Rows from block 10, named by matrix and row number. Rows with one number belong to one channel. Each number is 128 + 32 x the weight over its row's rms, rounded and kept within 0 to 255. All counts start at 0. Numbers have three digits each. After the name is the row's rms in percent of the matrix's.
# convs0: first width-7 conv (model.blocks.10.convs.0.weight, 208x208x7), inputs 90-99, a 7 kernel for each
# convs1: second width-7 conv (model.blocks.10.convs.1.weight, 208x208x7, transposed), outputs 90-99, a 7 kernel for each
convs0.101 097:129119123197146094106078110125092125113161135114090127142108131108097129136108127149107071112131186114137181181117118088143111161140153116073078112064071113156107094161094105078118140174120138156104125167107093
convs0.102 100:111100115095195094108111100084090118084086157162093119102097096165125082085055083090138138134135097107117131173114165173148152130117122176142139091072166092115127150096057063167153108098101169235180172133092052
convs0.103 099:095102105142123126110137115067085117133227140152123144107093116161214118090151073111231122074147068087132102145137108112037066165131119129149133133121087099091084091117175149127149131129171069102135126112141094
convs0.104 103:155140116091142100153155118130135123146103183153140112156105097075120091119100089060106154139151114164179202162168125106118128109148084079092128080096058090068179091101116152195096117106126158152079088099121117
convs0.105 095:148183118143148170149120096063121212219223140143142149138082111147158096151120102184141118110120176155116103155107093123098047101064106135129139111115053106092109155182188134126119093102094090102093125084078114
convs0.106 099:095099140149116166113073102152123111102161066111079189152163160187126138172133174141136079152100074119143095091075166100186152125147142107134095097137098081124131146129100096076115124138174170115095142165129115
convs0.107 099:127111094151117145144069093141144119113143157184113105184110116118105163119066091110098128125138146124091161149132114156174155102130083151075127089110134121139168101108134133077162152150163132117121155184090103
convs0.108 100:111214179147117090163112129196185146106152125152147138142127115170159181139164159157084111155090126156132036085068121161194162167119094160114186150104065094114122093100101110154180198142132102085130090118125145
convs0.109 101:140154114098122133197078115138098134138195091111122132142147167080118147135167112095114160144110113135099174124091088125147161127090117108120069107147165161159129122146140166092069160106105173118157139115096136
convs0.110 100:109109148145161124097125079071087094173139125170119137149109158136141067107141146137133171106127120098141090099108083103099157120146144132106147113122135132147127086113161121079100160179133118169116125123155140
convs0.111 101:144072070097131139157142154129078058102138130130143154137178122105098091079092096094087100121137100102163077103192189187152123101137101090198168119071070098088107162132217228158082128043125104112150132148114079
convs0.112 101:067103144117175143152153165141141109090106139158147179110098148148138111122098084130119137099183104102117124127131140106118102122103127155184107166153078131098135140140235120133118097098089057172253145123170142
convs0.113 101:203212116136143167152087079145119088098139073105135146106134159153142106151161105094114082147120162132155117117079087108121055076048110151186121139053124150120138174138149137089080096158126161118100147156119078
convs0.114 099:131161197134140149118198209168146117079092160154151166104133110159097109147142142149159166161143125124108167133111096104092122117142178174110168063188143159094122071111107170148106173127152143073148124139138140
convs0.115 104:139147153088102142122091078043115156126117082123102115103106121112104156137180134138129112097152163104114079134146142103101161094102084119185151155108124156124115149118176106113077178152147128133086106194153166
convs0.116 102:134148137152145160125154174154065133149134119124092075130084111140160119122143147174124182120113162133104135089105149131094142125116145137107166162085149156166112105119190136098098105141143191158173129097116104
convs0.117 104:105057078127148186171163129136137116112111164145095075070102156120119097085090127084143113099116157115102067082074130098094151148149176088120105134114137125127099179125119133133149109172160157108153156113131158
convs0.118 097:116100053082128146147159139142092100106142148145132144124193170116146089121144119106099139102145171132154087110109132074145128108142096048116124126070092112115151122136151129145161163176063083119117139155107106
convs0.119 100:169158117095163115149058102102174184144131135110111103118149190162095147154150137115113104141125110197111086144128126117095119089157134142084102106148160145174117183129180116135110160068106078114090132188111100
convs0.120 103:145157173145123135087151083118090057056078110179174097147098140132154121135142146124121151120138072155138092172153095159158107139122084149152154168182087097110070083101208162098103137159121199176125116120117110
convs0.121 100:096154141127133124101135162156144089081095111123152104106107112063127144170117122108105099114139141141108156151162160187169065169106123187095090134114146132133156084112109176175142107129161132150142171179096139
convs0.122 099:182099115137142166094141132111149130120138117096145076116105132146155142150121152135164160206128125125140207174099127107103080094132144115090116189152120130154172153167117113107198141126142154157177117144139146
convs0.123 102:154105099159126149103113145121125093080087109153161111153128179134185169146161100162165114136140134124133125095087144113116129095131125135150117092121117111071081123165098103091126139161192059155162149162158157
convs0.124 099:123114104173179083162161115146160170157122088079183144112122094101132095112064141095137157155135081084133148148172148160130140136131218150091132109108157062078154163146048139166102217165125109129142138103104149
convs0.125 101:153116143146161086119139098094098117127070138139129137102148120198172178175124115101177153203146085111114061136121130100107123067131113147151115144092111153159112130143022081117191104092129204151135076100170098
convs0.126 104:124135090129123081124107117139110118137123108186153157159072156111111075169145157112153132163091090133085194173137089064116141109108190118108124169143097172160077089137196199073141145139121085107141140146118146
convs0.127 102:098112103174110094075162134140124164097124104148141125090141140150087108142110094133058144158112168141109168099105111117110151095043119132063123097078100174204139120075231155119109103120087151128112066160092132
convs0.128 100:141137176123109096098158149110123082145134087136123094107125141112128161134145102115153140100104129140128098120137137078146161096064077067201145120114154099139115145164083093109182153171174126135115072148162162
convs0.129 101:191170121066098132102063086115138164213153137185140128150119149102176194124142123122115167193132144118125094090097138099165181133150163084136137099126127199127135158132143216149168150158059061173185166134158150
convs0.130 094:086107098126129095083116133169151121156111096099170124133111069150096180136137129136172157147134178107143145191193144146157092193158129142147135111086080190121123069112077084114113141145110178148111134069121184
convs0.131 097:094102132087145111085134137153096101094075147141106147159142134190145119091111150078097050158125123167119100125124102108098222135113153153119136126103115098124118106098183122140130124081112075100127167149158145
convs0.132 098:196160164142138146154158151156101065059075125140128146133122140079134144110117083124082109097122147116156112133153080146146132104142151135148113119121130130155168143160069084144119141104176085125101112114129146
convs0.133 105:113124159142127111121128130110093115106124121109113134098150139150147115122116121095114084106141136085104136125202145171143119169104107186129166126093093135137125131131097076163171095101064123186172152128164123
convs0.134 101:149146153160139067125139192084085129155153123163115191145094153177170094060132185151088119071157130145135165215110116092047180132171068026150134158134114128161106171102094111113112160166091139122155123133188113
convs0.135 100:116157178139119101131172189157131157202171133175099139152113125126113167109130151119164136122127120120083145107137105101147151141118154113133152178179109106184140161155170147158146145185154099138104122116056125
convs0.136 105:130149161116095134102108154133132094133138081102116108115138060159147135141158150113140153166138175147114081120109145115144134138122107125094115147070148124115083139069110087126148128094097120167090100160108118
convs0.137 098:194136136133133125126196189140119123096104102159138131158123152179157132104130143120144152097113107139138120178174142172169108127092135114143101091195133139090122168153109089106193139102115122118133068148125146
convs0.138 101:133145155126117149149106121140148141167184144127133154158136142144094065140167142137081174167149170153148143103153125153137150179137162103111117128130162119166173125127079129159118078101135166107126140085081116
convs0.139 099:206095086098102162105118108143144164109112170145050140143154158147161166141141087160153115164115089156139161145127094106130143143178136117087114127092118146120087132139076159135119123177157141103107119166148112
convs0.140 100:126132121156109158111120138091097113127094117076168090077106095083115135164140103121141085139084147119123210176237182120103139166170071161106171126105089172060201113192199062138058097135119152153126123057123103
convs0.141 100:158113140138102097179096078096116112144193185101167169077091098106140127147136150079083152161078104118102104106138161087106095075163135120112116087103106178164136140134255209111120100108132102152194183107152160
convs0.142 101:141180110140113122126125113091102132159225149100096151133107148117110097134208159176167089162146174088092104106093090167085077115165086152140147141124109151152148148151089114135164129156138199165135145147122117
convs0.143 099:081110078145189137129127149146131130103111143124104171156106096128094053154184161152142095122151102066143144099100134128140170128141159105099114128179133107130166122120215181143102074138132168125123163142152090
convs0.144 096:125066186093122133149099083160130124131108112175121129113137106100211125105176105120099114120110168129160127145163147133104154106134134113086099122170139178133153146135120133134100101123161172175109144135117139
convs0.145 096:083087090141146133068142162152129136119092147199114160142145125170145150108119098147149099094148178145153122105104176103148163122096147136066088133161120117124108130132204130146154118140102090126154124203174144
convs0.146 099:210195114148079114119132149125098119149118101112124122160137128207156164134108107122130154129115141120138182173126059110099139122120129146177136164122131167067120114107126121122117147093109112101040067119122083
convs0.147 097:088125143147059123109173152155120129161168125149151124148103143123108073101118189101135124155142107127135106121089138096120106184086103196157088146163133097127160112138150159142103109112105072054119114178130123
convs0.148 096:132122145142137139118081069118110125076086121130149110134105079114136141098069028080159202105144145139087170122158148160163120101099117076146080131073061080164179146159163167132057116146155152111119132170175189
convs0.149 099:131124124124121102150029058123144185152116178137139157133119080118099077129079105084099115161153134130118102103121153153111138130139164161141087097109138137114167121113110120117109177146163151055134134183162148
convs0.150 096:149149137153169115126083104155136080117184156092151116154118116086107089091116117122119186135115115114139128083100076119131085058191131096139118078118133168130148098146132130121169121101119108134126092068106122
convs0.151 099:174137161101137137118121122062090133121170171161112131116095165132163115084169137104126103171120105101105052079152116169163138105075133102154155151059090131121180144130043100152127095168129108135136147160107211
convs0.152 103:172150074110144158124120168148130116125110179120095144203141118204105083094121105103161219124103097149057152159099108147130117074105064108074170103143101133076112180150094130107119124093172185115082100172185161
convs0.153 103:124145161163154112154086132207161161216177135194144119141114118128112101145158137092035141140157131208086091183157173171111033118124169161133098119095128098158186156121086159080075112142179167158097108145156152
convs0.154 099:092107091144111130118072142198139141134144146116132156100095141144173152147093147118126148129168077084116088159162097103112203200127096131108171127126161070064136125122050098121126159180199123135138090080119133
convs0.155 105:136094080096119136102054069137127153091088140138109131163133087189134159158144166064084162146173120120122076107087083078142093124093102143133141091225174139110149144136151103111121108151080097075123139110118166
convs0.156 099:133131153116116179191118125121128142121076163132119178096105144120120102097171178170127083142089132185153126141113144197060127155184143096100148136120112091109073098122212116154169111107149169102180204106117024
convs0.157 103:125146108171087116169226189208117069103129135142165124132146178183137129111077119117160144150101127159124072095106106104173160152086153084130120110145088155177158109140177097097085167119153064126097087116120201
convs0.158 104:089050138153139122166095147145187145080074125157078091122172135158126190119125118121130103143149130156141128087086120122104124096096136139123110217167059110104134159094164115125179127138165119184148098133124086
convs0.159 101:106124049137126095134130133133153169157100130154166129117107098097121115086105139134123142114063114146126181175106122150131125165113102096097114114175138137103166169146199140109112139164115076088144134177124142
convs0.160 104:119120142140147192157132120140162159139134081089131151131112142108145153124126125123175149130118121181159153107079078072071071109158121159105151154128140158169171216126144159153088152168186090141157118125153084
convs0.161 105:097080138117114108130138138143118109126131168168097150098124104140178155142130103110144167096129113114095184121130112136130087143157153132157164153190169120108141144142172175158099102151145137158108155167135134
convs0.162 100:127202122161101128130126160125137166156178135136151111134149125109177098173128139165116087144125127103125086072080081111160163163108103081079098120168161115149169199096136162140103066062154101074147123096159162
convs0.163 097:081082121137131111145140102125128168142129087104092111098082058164122157144122147106139168163121112113153111091137176126205122132133133092115145173098146117135096164154114105189176108182165155162088061115137105
convs0.164 103:146083131155176114129090142137125143116098071099164110117126113128161089106085081120071109181128077123155143073175101142109124121166144116119108193048093104116128139122135143159150186179123136204113095120145141
convs0.165 099:132130132139133141150151166165163161151123111167144146162135125160171156081105158115189129094120126087122175111147148138147096114078098125141120138147147132105141110134145106103083125136125186189171137176149126
convs0.166 098:135106137195101086125145179139121090115114131114095173166136069158162132112134124173144179146147074068126150168130166182097108133148088108183121079147092082140147117127110146170128139164124042118112106181099180
convs0.167 102:172114136150115147111109113136140131141110147138112082121128131167145149179127092110138146151160190101124168139134061115118146149172101151103146121065132123110144157098119124105156107128163132174100131154120104
convs0.168 104:109118146142123182158172110088094122142135146099134129145147075140131126225155181116114146152151120157174142117148151134081130161126172124107075166078099112156162115074161105097132154122067099090157154121072123
convs0.169 102:148063142105119173176157154119135104088130136130140168113160119083077107127130141220156130130095133161088154054107161153160174117127137106091161124120084115152151057126019148116104107082120181112194138092117174
convs0.170 097:090086113157146097106139117158124109112145150143120123138098156167094126147103111150137099126104083127146097081130150172109164072122149134119102120199142129108139103137117172169181113158140136128116147123154140
convs0.171 099:144191118078110109106074139116119101116061110152100129098102129102110086091098128093122122074077118104146077099098106100124139158153127121104184185069114068103132117103143106076167129129119159159180118143104115
convs0.172 101:091131145088129136139150093095092161129121180145143115120108111146136078154112116079079141157098113110126188083085049124110115139135107121117096152155125128125138136152078081122126098160081130104132150114171149
convs0.173 098:130115101112089142130135153193129093148154143117119096153145144159094125095124120086110162120142121164123146143141115121120164139159190120078164130117077087092178147125025107164157139132117095082106182171148103
convs0.174 102:106133109095100090147190138127128110098110102142147110169114098121157176162162122095200163122137141111120162129131112179164167113102177113117106103055105088087092164077184132213149115139146124182080141177139149
convs0.175 101:163135202143112082126099134120061055124143093132180148164112104180176150108135164150139179178141148071113072093092069088160150057072110136105122121103106103106086111164156133071037121148174026050128148160118093
convs0.176 099:124180147112167169140086085160141101133132108098091132133125141095124104183149124125112058078141125112087124133127049131153134065088103160167131150139178212188138096150098094171049134187146152176148150135134177
convs0.177 098:143148119156124101085176208210141151102096103093139134144127106187081080123205102117162096100135121115104193191119138146135102166165101116110119122131118081074108107119093166175118146157152117089127126181136136
convs0.178 100:136115140148114088171103117118123114086154101116142121121129123175112101119079148078186108111183139158138084094129155146089087169127071100125062089160159175164170129150165097122157171094151106147069128094122178
convs0.179 099:079045101091096098111078091123133104142106140069158110131121135055119154182106151084108154196120143117147124095091144135194199108085101113166129150106113147071118064110182131162153144151179197143055133140128126
convs0.180 098:104131087125063107083121122141146106117079120104121128134099149111146132116155133134145144136177189146199134088169151136107076092102072151112124126115132131106079074120240165143116179105105114110130112101131174
convs0.181 097:167070112077124065183155150105129135121126139103126182129131134152159130156133104104185099150142131164147077116117142164075143143175158110139136129133138147120130171108065201183159124146138210145094124127091156
convs0.182 099:100117136145126147111128107137153158152097154127165124141136100100107154089118111078121167143111123127100158152118130071096070166197100123181142113139114152182087093149149195129161023137180115102140112170152115
convs0.183 100:129126131119128109115137103118141149171124105099181091098126079093111086068125122119183091173150221146088140138114104127152106147168134142115190161182191110121129121067058063145161167120142145154135147103138157
convs0.184 103:090093154132167146082099140142099095093175079093118078137108164090107092109110195208135106123117161155112108069153150082123095151094114122179136139131148178177158130100170089089133171139101179145092121127159132
convs0.185 100:211185168103145130154178130143100109162166119132159126107129172120127113150125112149102143125217120082156074105132112128137183123073098097073126101132066148143095147143152169110145137114097117113118113111116137
convs0.186 101:195168139126105137167121151163117123102113182189151144139085131107154127071112120087140187117169127124146137073083106094140163070067141103118142207115092155123118091144113147094116128145179155084139107057165154
convs0.187 098:141136202145129150132104106084138142104160193126154118140086144160157136067115117147079140109074141136118220146187106100056097138106127137115116083167109103070120175136152142145156089144139106155117140131143140
convs0.188 097:102131120161144122144081121116144153155100088084142098128181122101133161134153107124186136146077136163138173158139120099190246160130093029123174105112134105108164190153213156153124129120195169150140088123202109
convs0.189 099:083115140146153166130142152139069150158179147140115172166142180090137146177098108099165147172114154141175126186159077154140094148124192139115105116172170099116105142196090091139128143106057097117076087127131123
convs0.190 103:120101116102135129158214131090091141122143183161127085159118142129118110118160109117191188099107118133103143127102030088202136143140092154135114136090055085108100097137104159137112108163102128104127132057120127
convs0.191 097:123148143115161167141164159185154090109095135070126075145162164125142172170080044112115119131130170113109073193188187170112040177090119190121140170124074081169125172144039134108079128125141109142144176183141135
convs1.101 098:063102222164149062132129163115120116112122097115153102096122109056063086145136096132054108168149144108117157113093103130180151044094120141151091089140144139170125090089085176118149115100158118108158151162101141
convs1.102 103:086084105084123181159137168102126131123093117146125118106161132164194174105126141155184127111113158164179128126179162171135085101083141121148087168188120194151182111040107151103118152155126161113130126096093133
convs1.103 096:136126169164136106113082090100083095072143109100124163135130064086091110101129151129196109102107097032132176129109142152095079073148072103150168171165134099097135114114132137076109109082132124133078084158128114
convs1.104 093:156140175153134120159082151074153123090168123113128160122082108160082111157093127091122156095182175128136112119042100126149088101132133127169105177157050164128132116158128135128131125114131154157164150096104130
convs1.105 097:130142130061143137143107049116116147187145128183148148200122139123102055114169129132116131167153121140049171157158151135162188080152121113095157131117172123069102101126119150149112162154096151115151139142109099
convs1.106 104:130125050099098128139147096120106143098116163104142146074132107158109137173123146093164105139178167142124105143120144163151138116048129073106100120141121140130124107091098100121142132097118142108122142130098087
convs1.107 105:141105102135170136100161150094107131088106178130109134144142124077087099100131131103076107147121129122069173176118120073110133156133116171122131072186165115111118184116137152123101148129129122124168197176111093
convs1.108 104:060163148106166158179161164168154121125162156107119105070153074141134135111133140119131157098136181158154139094055071123096161087123127148112130134084125124075123105124106051088123131109172111109154168154115137
convs1.109 103:159096100133176102155134132115137146139150099117144152152113146165092126131145160152133104147119118117082077134157116094150103136162142062112134165158150118154157125147147148131127129174150170180123087140139089
convs1.110 099:096115152128137116123123073081073085152100133129124129122184163139125114136195087116119080105147162138117180161163148120093067084141121130100114175139159171147133113108092115098111140137113099054127147137101131
convs1.111 096:097137132110096120095162175134126097086144082134086165125157175116095170191173084174135138168136125153124129198187126094134121098126174136065096155158120148170128113141083128102122109093137172162137163166111119
convs1.112 101:114097140159105183168017096123137168189198157136110129125141169178136133140083126174104147111153084133167108127116133100144099115114109112119092151137091105158138134144125177124103077134128131098169169180163097
convs1.113 103:103110125140096092089083132095084109093020162104135116136180177082106148082111172196134125122094081095134186147182174144123128179179124133143147152146173203159138117108184201114133151132141197149160153146112141
convs1.114 101:114138146114099140098118181157194201171113107059099149102144167148117142107171130130141145170153108086112200161108154122121138182143168095132083174141160180166109126138146156128097181164141125094125076141115122
convs1.115 099:174185155108086102143152227154141125151150142116073135111101087152128081150109146142140182167114158146107146153111157148121177066103126182185133099138146094093097109173190149138114067154149092123159110117107070
convs1.116 095:156159153089105095115140142121132140160100155093094125135127096143106171129148178117141119117166155152126147101121040115143113112119068055112117135120060132184213144138127195165150149106152124152138127073111152
convs1.117 100:154134126094134072085145170118093144154149177115106125153175125095114125115128101111148149156095119125151093123140087114149141141087088050130179139167116087150167143105114150134156134108116163141115092119129106
convs1.118 091:184147083113130125186078075072156180130153146155131146194140073147161120145136077095106076109126157158122054100100093070103106163128134122180132111164113145114110101077142133148155114067107145094148131146132137
convs1.119 101:125118138067196122105118117136097165126178124109172191164135148106069129162074105131129156145193163145111179129122097111131104142104133158163126085156164143078082117116119110123120132151118158109137105097073113
convs1.120 097:116144112117152126148133143110145192092109129127128154121130065099168171139148130171168100150143095117150125186156127152125112052108102095165161139114142183109120102123179159078119125140095163200139081142122086
convs1.121 097:104145183109131081136100137123127140127111146118162154127072044133054120106168219148102135093130161101113099117151140068132134171141129125050091121094128137131181184240134122113107130090134165150148150122192173
convs1.122 115:104142085105118085166057051101120075108101153178162107173130147048073088130112109102142110091134222125104208137159143095120134153131116131141146118093137114125117148170119088134155137108096097104109090135122188
convs1.123 105:120116127055076128089089097119099098132131081058092127098161124150149122147119138129146100191132191186176097107124104102130159100104089117129170133167151131116125132115000077157119149160139138158175120134166160
convs1.124 101:112117054072075135111156172138071131159137047099155147196162135148176119104140097140176172142095146080088114131147096142100127127153085153143106139157109086120153191134082077101143138102128141143099134145124104
convs1.125 100:066146166124121139135134150146122137152186088160121083176145094165157119090137155091123112127172097112125173167187122144116099074192146121140097108166154124122125107135111066159187136147125106124136146115160136
convs1.126 099:094116126078088126141178052134153142073068183162155128169117132093129084159133131151082107102176105108130111126129090061093091143176089121137157159136205132111101128077119169132156149117164108132140108122105077
convs1.127 107:084138157108102123177043156109100131124155197202144105072102116142165131110145133131121136160128181147073140079100157108057107115100144173091107145097117159130087125145158154106113141139159189147131161139149116
convs1.128 097:170189147170112130112146168089114087044068167131150154131117124130098139112219179119157128140113155128133142149128158152106135085140139108155121124151094081115139141154107079045118107165235072095120085154144118
convs1.129 100:101120088189128173124112052095157119089085164101109134165155154123125139144145144167117148175174106101148154116120147070101082155160121083140144091160148116087144114136149136109071109112099084086139130151134112
convs1.130 106:175119112146115082102021068146112128114168148094135187103123102108106142217138103137131088118139164182103175135096076125119162086077111107159145143098134119131121074081114133114110180158110185195163106140120094
convs1.131 094:147171171175153111090099143103118086172124174116136170129124119125141125117144145154082148153135148103111161125140120116196180030116076123110112085126134130125080114099109072076091111128122110152151167132075109
convs1.132 099:132122138166168120121255239166102119067164132146153145129182164063115097115102108157176133102121181113136145168134119154193124170132154132118097144074088110126098125184063122134123106131150045081084095115162158
convs1.133 100:101125170160138108144158127136152112100141112126110156158069124097074112085117102075110108158113158131143107103154117150140111169152120130134175173111084103119137128126115151095119154121167102133121111088140198
convs1.134 099:169152119104076099118173192090152135098152093185135128060094157122129085128167141160109164190157153131119128119119089071144136144110112090102137124133076156117128193216162104153164115150150086113102116092065157
convs1.135 105:105159220132173131158128113135152104165124144130148161165154141134138106095162124155227165153171170108087137116149148107121124200110140146140160131149136152090140119134145142144123161132116097141137095062054117
convs1.136 098:098133134116145166082143113081172122122098144130142142155100160147148117150106146139145121164108164109099087086129110198199084225154147101165125102136124105106114155130066118117168113103191106132146110118154146
convs1.137 102:064133139154163100137180126172168115154134052162112123147127140077120168143111146199151106119185170162171194166135128107138096187159154136122185163105099098090106128136108080109119153114146078111115168146169120
convs1.138 104:113146139168107126093140128172124109093097113141123106121136127104086169167132090107145107085122144120060140157144139123150162119171089151134174145148168097055135097127141113153160169128094205122098111095086071
convs1.139 107:141094131076095097092125102154160134155141183163119142139175152129094102161105118106125126123132139040153127143105117155180158149151101131167130208151155124127127135117118121095158136131104144120160126131093055
convs1.140 103:104162130158163116098098090148145195114175094090121074167157100113109082137101139178063107176169128083096103097130127126115056119145138166120132105146130127117107164161120101098093078157134181121152124107108103
convs1.141 104:102160181175083122146157146135177139168175170205136115073106141077104120063086117171105082104147121083121116141098086112122113097131175081145093089184136170163114100102163160182115124117116123141112156150135142
convs1.142 100:097077106143141154167084109125089133145116103138162180126160142164164087111124089148102090073107132095104042107092114161114128118155165165159146068148104088111142125078153110125116075107080114147113123116139113
convs1.143 111:096094118114109080147154184115133143129094122146166174113138096134086173143092164183098129146097117134154096060115112136156123143089128084135177134114155095111114145126128134129119090133108175138106113151102185
convs1.144 119:142132130077166120171176149130117085124119120153101092104119162162137139119163073095164137161134163139106150089128123155113119102116101137168179127131069098057129116112139192179145094136104165176152124108104098
convs1.145 098:102095087144110090100195076150118138121169181221129108098120162111121101064121174150095113143145157128127132157153104114128154115173193154128106090076093162142118192188171151131158097107149095101132152160125116
convs1.146 106:115124174130140095131180173181109120103118131156106111138158182127097069026102102145196154096151208165128165141103122136146118166086086114106136155106097116186176107066166119165104113117101096078120138135145166
convs1.147 098:166184167148162193171175119074126096087157172141122107137108166138114105075117162165126130171125106137080159138094139070089138103127138106125154157169131082142130098145115088119102114120162139117049078168135124
convs1.148 106:115127149106124111141133126079130120119083165168150179156135090159135123083082162128105128123149131118144148130155111103117172151117045117159136116142101101101130176157084103129138153164216079089163113106143118
convs1.149 103:111117112099110122121093200104099191203097154138179213166096136140114135157078132181148101097132143146119105153154137140103097145147146111150112144063060131135119072168075064077135144175166119102116090161129210
convs1.150 090:110065119093172153163190163129146137200210163136149086075104142136128045092127045117099135191113074128184090115099141141135116163172103127154124137154087044057116190174125139190144153135134141121110110126134155
convs1.151 103:151176141152100157075197197238210105131099124135150133153126126180087128150135177160082191136106143094171040092131150157159109165149122107121087129043104004112132147153089108101124170139140063055084113133152193
convs1.152 108:090095117106122148069138137139105165107136091130086111124125188141189115116171086111212184153134125157145121220212135138143135164156128179101127118129131177132098144162072090077129112129165101097130127163138160
convs1.153 099:091088163158118192150073057125148137117155146106081070088104103105164108125104149108126147121142142120108159171157144128104107157141049119142141132155159079106118159145109144178120096111145115146128152135140194
convs1.154 102:166069140129155172113142107159138105135125119127076116139208175217166174117112101150155104144144108119108127125164154150141139172127135178083118099202165140121094088077047091094133138110198188098133150144141115
convs1.155 095:136134159165101143107102119123108087130137144161127140175139061051114108116102107083153121094226131123158144114058100087119162109092224139108099089192158129101126137244094117187205116141074132158135107095130111
convs1.156 097:000106146057121212123130142103165126114166134084048120140147165084050064158113079159111080108083099109090146116150122111152079149156157113116150125209153139153133129104163135116113107090130159133116136098106148
convs1.157 099:134123158164058069117206144135140178112146134110133112122151133211122124069098170113143096155129161121110190134092122162153101131155136116146118125095117127107094131087124133099160121166146104134121096140130167
convs1.158 105:172077122086140174176194164131147184151134225189173138153123144237155135038097147153196202144099170164151129096156117130111092125108129108120167176123078060119105118102135154145113079125101197186141113118152075
convs1.159 104:137151124178095098133099109130136140100086132182232125081100138128151065143114126103091106136169118140095152174085124097092142157183163075126156100028061176133141099078131106146116139136147132132101112112149157
convs1.160 098:136111116109092133127145182152168151057077180111123144146076105143077108195171141149164087091150116061092098093120099093158195143129137155098150167140192186124127156115156094085106096158120178166125111134149136
convs1.161 094:118143124151172094181112114136147131133083163169130114101082083161111144112071118063120119136154182165168141165103064108130155129105103135177091139044110107121131125141156084120114132153181152169135142157099115
convs1.162 102:101096106115106058158127146115098137100137153167148168120092103146109143109141130124149175146158113114139158086114131160161087199199235143117096106096131118134117096163100123153118173138118080112124165141146141
convs1.163 104:124127150094125110125097134114119134137128109153125112140105029181169203175106148141140167100115120139130127087128161148120132171107085124095081056194176138122143104139065096094100077057096137117126151172138101
convs1.164 106:131130176154112166131085113123154118112101146171091086123122145106134092151157106197156082045107147162159130179171156165167123111076094127090110122134155176120102141208097152114152115147163154153191122135138149
convs1.165 099:106163091136095181100069114071082130151118096130152159132119062167140104145153110075158140083054119133106135131119122113108111119149114136130111129168145135136135117134136139130140122155147178165137146110115123
convs1.166 099:129146138085079103103115080088140174158121137103085080112151147151174089115124127103063151148177157122168101149116128125165158163068136131191153096098139182129145114093162132123115124160097102113166154161126136
convs1.167 096:083140107153138134120129097108138172132131113118110140165117143125170136084128093111127091064099134085083142144072066073104117089145124130113121108120122157107170116122076083091167125131122141168106117105147157
convs1.168 094:154107140126160091134159154139120114117159166194135182179174176159169144069085101115118111191093114144040170140152138143126156082119167168142156173203193120131110043057138113144110196139103107069102117093109115
convs1.169 093:104154068141154143138111124112102138147159091095067112118098165217153160144135101100083121107143093111089124134146083089059080144125149134132045071114093118128148113132156127144161091166147163150154142128140150
convs1.170 089:129109129065070137171111139139104120154135099172074058086106144123121131133096114086196160112113119089076101054063144158187179125153114176140140160136185166122152140122106129161118066101111117119094157177156120
convs1.171 093:161115125085122128077144124129096136138106103031082079153106131163125136120135077141101106084095166145111113111072071108094146143115132098083065114119083103092124136097168158133137160136128157146153136163116135
convs1.172 105:174142144102067145121079096187173155114140061112113092099143173160160121148109070070109146129201140170143114072146152150203172123154100125171137157133147094123108161155148202136141120160178196156151135129124140
convs1.173 099:105163126144184188122100152160115130067100139130146164134097116129092142125115076109086135111085128186113092064108170181191126190092055117146137134122162100154146127103106096099083120131121148169142107163173119
convs1.174 097:100114140135134128095153142108127132141155183159120078083106137187126085115110104164155125037088122119147143128188143103145121151182158130143141123160155092093144152138124128048060123132105109100114150135116143
convs1.175 094:168143162155155108122168120092119140155122121174160167107139161136121144099094163178036117104096162127143111134126147129123053153157168171078095129117144096120130113127097156134124116165179153141161122116093141
convs1.176 091:086126142131185134093130038135136161197110114092088159105156163111113113143115136115104035089179139087160152181120150054096134103054124126143155135132113131179167110154156059105086120095112104097109097132090082
convs1.177 098:206195159158097097117183126080102123112148154152192136126085082138149143138101112128139121117099091142129119127110092097117127176138107142147068107132155165199192113111164154137136105151124100112071151184159127
convs1.178 102:216105102123186152160138143165078105134128136128134118159150132104063117194100178151143114131127113110173159135107144146120185184081107105093142115099121092118115129178126136132147145150093168161109142080133042
convs1.179 112:123143131133146126154081093116161121092158138119123089156129076139126070129138143137150119113164142135137124133140132131134130092110118096131196162096094140185116149114161141126116151128097177178202106129112139
convs1.180 109:170183121148122141123132191160154167110144155132179104114066109174142102155128138101099120180181179105130129139066145107101090153158156167075152178138135101123175160122233123147112112133082141165150132152171189
convs1.181 105:112087140113111098124112148128101071113081163120149114099147175152112124125158138167175124119106115165169127113114180141126141153086100129145116151165135189054094164111041070098128133148186114087097142158125121
convs1.182 095:114118108127155068161126140142135109119162186180150119188211182102097136144123129046129208126094109125110138103117114095080121136089113115099153162101089108095141131199146108116154099114139186191123108131106112
convs1.183 095:122136120101095141100119180155101140135164103128148146123146136113135132086102150106189125122118098170119079115138190128136118115111126171138190141157195156180157116096153139140132138169111110106148115088113141
convs1.184 097:211181172131119134165156180087156162126107098201131139115131126133119118144132173170120119160090105182156066113122109133128142143111159116096090133125112110113155134096071111137122154121169126122151148131164154
convs1.185 104:142126114131130183169156154145119097103153154144080115134107113152164187132118112107099070071130113149133144146127113115182133107147104069127142118204163155137134127142212130159132119159122118078098097170160192
convs1.186 106:111107158072168089109149186173143144141126154122178115097142138123144105143092113144118144142086106143115146105156130148119122161119093112098129140092072085107182113180057101104121098126126103131096096171142084
convs1.187 097:075114152118189113186085109104149161135064150126134183158107140201164137124108125146183154136092141139144142064166191158114122109108163110114127110135044093099087090132102112056148132101133179167111123092111168
convs1.188 101:126083145098134108132103057082095103187136151161092086100099080156080077195157124087128128117110095107116135107098116067053094206142113149180060145129159110108103125105198085101101091078102105118096128138140139
convs1.189 102:118088123127172190171085151163122119144145162136156110136192183146139205132087078136129107090098128126094102130135103140178120072093100151142104128111153101143123102112176155169155154107118179125137078127092083
convs1.190 100:116146104092118159152158178173142137087134141164114110066132066099146137093141073128130192228124134158157112115155158106130113092098120171094159086093069037095138137114092173136105109129136097087105159163155118
convs1.191 104:142091149146164094099124167118123162127127157132099128124127165150096086141131152132129108168166160135116113079164141164160169109140111104076066151134135090089137135160147137119082152161147116116118146145120128